A small image VAE, trained from scratch.
Training: muon at rate 0.034, 4900 steps, batches of 48.
Rows from block 10 of the encoder of a small image VAE, named by matrix and row number. Rows with one number belong to one channel. Each number is 128 + 32 x the weight over its row's rms, rounded and kept within 0 to 255. All counts start at 0. After the name is the row's rms in percent of the matrix's.
After each channel's rows are labels from the 100 images, of 14976, where the channel reaches its highest value: "peak at" is the part of the image that holds the peak; "responds to" is what is common among them. Only what is clearly more common there than usual is listed. The data: coloured fractals of 300 iterated function systems on busy backdrops. In brackets: how many of the 100.
# conv1: bottleneck pointwise conv (encoder.blocks.12.conv1.weight, 64x96x1x1), inputs 0-95
# conv2: growth 3x3 conv (encoder.blocks.12.conv2.weight, 16x64x3x3, transposed, each kernel summed), outputs 0-15

conv1.58 080 [147 115 141 124 123 145  85 140 141 169 154 139  94 100 123 186 156 119  98 136 142 136 104  98 105 155 116 119 100 171 114  96 158  78 154 119 127 193 154 145  93 146  96 158 152 148 134  60 127 150 100 121  80 140 109 103 166 153 120 120  99  59 124 128 147 120 128 106 242 140 132 172 104 163 165 134 172 113 109 128 186 144 112 139  39  81 148 105 141  62 146 153  90 111 140 185]
conv2.58 070 [139 148 120  77  94  96 146 137  83 102 102  99 149  51 136 122]
peak at: top left (39)
responds to: dense (34)

conv1.6 095 [121 143 128 160 137 130 109 125 166 162  73 124 126 135 127 166 121 134 128 124 127 157 140 136 135  82  71 138 116 133 139 131 106 120 169  87 138  88 130 160 107  87  64 150 106  92 143 147 133 151 138 123 142 108  86 126 143 128  79 115 147 139 178 179 205 138  96  92 166  83  94 116 103 154 166 128 109 108 144 115 134 146 146 145 133 118 160 131 181  65  70 225 206 217 142  82]
conv2.6 106 [138  97 121  95  85 147 100 102 135  90  56 102 123 115 101  81]
peak at: middle right (54)
responds to: dense (28); yellow (27)

conv1.0 097 [136 107 116  96 110 100 114 100 105 170  90 164  54 112 125 136 139 135 153  94  92 180 133 148 126 167 122 115 100 113 108 114 141  98 143 149 146 137 155 151 125  81 104 107 180 179 148 125 119 168  95 107 147 146 144 112 153 123  93  78 122 117 156 111  43 137 105  60 139 170  75 159 139 128  98 119 152 137 185 138 117 175 132 125  73 125 217 175 169 142  92  75  92  70  87 102]
conv2.0 097 [120 141 129 102 105  91 123 110  66 125  75 117 152  52 116 128]
peak at: top centre (37); top right (34)
responds to: dense (33)

conv1.62 094 [142  99 140 118 129  84  84 106 162 166 163 120 114  99  85 140 146 130 125  88 111 176  79 142 114 136 178 159 120 131 159 129 139  76 115  66 150 175  96 147 153 108 170 111 144 159 158  77  99 102  94 168  75  55 161 108 163 165 108 103 109  69 167 103 176 107 108 105  70 114  76 147 124 140 145 157  93 179  93 119 142 138 116 170 112 154  91  73 119 172 106 114  71 155 151 109]
conv2.62 089 [132 134 121 138  84 169 132 116 128  71 175  87 141 153 127 195]
peak at: top centre (38)
responds to: black (29)

conv1.13 096 [132  71 116 114 199 148 105 122 105 130 197  88 179 102 172 159  56  84 146 169 158  97 115 147 107 153 162 114 171 192 147  84  88 110  93 126 139 148 127 119 154 160 152 158 142 130 109 180 121 174 123 123 115 156 109 141 165 159 124 101 102 146 147  98 129 124 133 103 134 170 141 113 116 106 103 124 136 145 106 101 127 132  86 142 201  95 104 161 137 206 121 148 132  58 157 208]
conv2.13 106 [126  88 118 100  89  84 129 115 144  75  54 130  98 112 130 104]
peak at: middle left (27)
responds to: black (31)

conv1.1 080 [153 179 129  97 133  44 183 122 135 107 109 154 162  96 122  91 174 140 109 119 135 156 140  92 129  77 161  96 150 137 110 129 101 162 164 119 159 127 149 124 180 188 167 105 113 165 138 128 176 145  98 113 162 105 149 155 132 107 142 108 116 174 170 135  69 114 174 105 132  97 125  82  86  72  67 113 115 130 153 195 178 117 154 157 129  83 146 110 123  63 107 121  73 119 137 189]
conv2.1 069 [109  95 109 115  65 151 118  96  63 159 119 113 112  75 111 128]
peak at: bottom right (44); bottom centre (31)
responds to: white (30); dense (29)

conv1.46 112 [132 153 130 113 113 118  90 121  44 121 160  98 137 139 123 121 177 114 115 144 132 111 137 129 148 120 136  96 168 103 126 129  72  91 143 197 220  86 209  89 136 128 121 129  52 128 133 122 134 142 145 134 130 119 143 183 116  82 120 124 165 160 111 197  46 143 145 131 118 153  95 146 106 106 187 137 140 142 117 147 133 115 113  71 111 140 143 115  69 156 144  66 127  97 103 181]
conv2.46 130 [118  93 107 167  90  93 164  96 100 125 107 195 125  83 150 132]
peak at: bottom centre (38); bottom right (35)
responds to: white (31)

conv1.25 088 [ 78 130 148  81 150 143 102 151 198 145 115 142 154 137 133 166 145 114  86 156 116 163 107 140 124 111 141  56  78 150 118 152 106 142 139 109 109 161 174 133 131 158 146 135 144 115 116  74 162 131 105 140 110 102 112  92  96 127 137 120  84 120 119 157 111 129 109 182 159 129 202  75 148 127 147 158 127  72 165 188  62 154 168 110 136 141  86 152 226 182 117 156 142 166 110  67]
conv2.25 085 [147 118 124  82  78 109  99 127  69 120 155 103 113  94 100  73]
peak at: top right (33)
responds to: dense (36)

conv1.23 090 [168 113 146  86 111  90  78 169 138 149  88 116 162 115 137 167 169 106 127 122 116 139 106 155 136 169 179  97 145 106 117  96 178 135 162 159 150 134 167 114 117 139 111 124  18 135 109  26 129 183 100 142  81 111 151 157  96 124 111 134 126 128  84 131  95 110 156 181 118 126 138 117 118 130 140 127  72 156  92 156  62  93  81  99  90 104 146 102 100 138 181  86 153 135 148 161]
conv2.23 072 [161  93 112 177  95 138 159  92 115 104  77 151 144  91 140 176]
peak at: bottom centre (37); bottom right (33)
responds to: white (41); dense (27)

conv1.57 087 [188 161 130 130 149 123 163 119 120 109  97 160 127 118 180 106 108 133 113 132 118 108 142 140 121 138 111 150 172 106 139 128 103 128 135  74 170 160 163 134 133 101 102 128  85 157 149  98 102 167 133 140 121 113 160 110 148 139 162 139 115 112 120 139 190 110 109  99 205  70 115 132 123 160 115 134 102 142  91 111 138 183 204  99 176 129  88 152 204 138  29 180 224 165 118 133]
conv2.57 129 [122  68 116  78  81  95  93 111 121 103  78 114 129  97 115 100]
peak at: centre (37)
responds to: black (34)

conv1.54 075 [117  87 124 183 174 129  94 150 163 154 138 147  98 113 107 131 122  92 150 103 116 160 105 125 146 145 164 107 116 152 130  99 148  87 158 114 149 117 135 159 136  85 115  63 138 135  72 153 137 200 125 157  75 107 158 132 133 108  54  83 109 124 129 156 109 148 182 111 108  93 200 137 101 101 140 125  99 136 162 192 154  37 148 128 146 124 223  88 133 129 125 129 131 105  72 149]
conv2.54 106 [135 125 122 126  95 122 118 102  86  72  80 112 129  82 107  62]
peak at: bottom centre (28)
responds to: dense (36); white (26)

conv1.47 096 [116 153 157 112 116 181 118 216 110 118 114 138  91 111 110  94  52 146 155 121 123 157 131 113 110 116  59 120 125  84 108 125 127 109  89 154  96 128  81 137 111 117 111 142 123 116  64 142 113  70 124  85 117 141 122 117  92 179  77 115  58 110 180 141  86 141 141 146 166 135 127  91  95  65 110  66 156  84 147 107 111 119  98 138 120 124 131 145 109 148 149 119  88 102 203  54]
conv2.47 096 [124 166 137 117 109 150 166 146 173 162 136 150 109 208 132 168]
peak at: bottom right (73)
responds to: grey (32)

conv1.8 088 [139 120 133 151 139 143 134 132 110 132  82  76  63  99 147 149  96 136 124 153 124 104 154 141 106 174 127 167 115 135 145 134 170 123  78 141 140 127 143 193 136 119 147 102 156 113 111  94  70  83 138 137 159 140 120 152 128 130 144 140  99 101 144 101 162 143 134  99 141 141 146  82 118 117 101 119 122 140 109 129 174  60 154  89 193 177  48 106 223 227  74 132  73 164 120 148]
conv2.8 096 [133  97 124  74 117  87 102 122 141  45  88 111 114 132 100 138]
peak at: bottom right (46); bottom centre (35)
responds to: black (26)

conv1.35 084 [153 157 102 139 106 114 148 116 143 118  66 171 141 132 132 108 157  63 185 122 126 101 119 132 147 137 149 141 140 104 134 173 113 147 142 154 135 122 126 134  62 108 140 139 139 176 160 142 147 108 143 106 129  83 134 150 143 151 131 115 131 190 142 138 193 119 155 135  57  87 124 180 112 119  92 124 114 138 125 140 114 127 249  76 188 152 139 145 208 106 171 151  96 203 143  94]
conv2.35 130 [113  93 125  87 113 122  82 106  66 128 113 100 126  71 114  83]
peak at: centre (29)
responds to: black (27)

conv1.31 078 [113 116 125 118 166  87 136 159 137 130 135  74 147 157 117 172  46  62 129 134 192 154 134 181 215 104 117 127  72 114  99 145 142 143 162 130 109  97  90 148 149 142 154 131  52 153 120 105  66 133 144 136 126 130 156 165 162 136  76 154 103 133 103 163 102 114  93 131 141 157 126 112 115 103  95 127 103 150 101 200 159 159 123 126 116 131 110 138 125 132  74  28 136 104 116  98]
conv2.31 076 [166 130 121 119 109 149 122 108 135  19  97 113 121 138 114 115]
peak at: bottom right (38)
responds to: dense (27)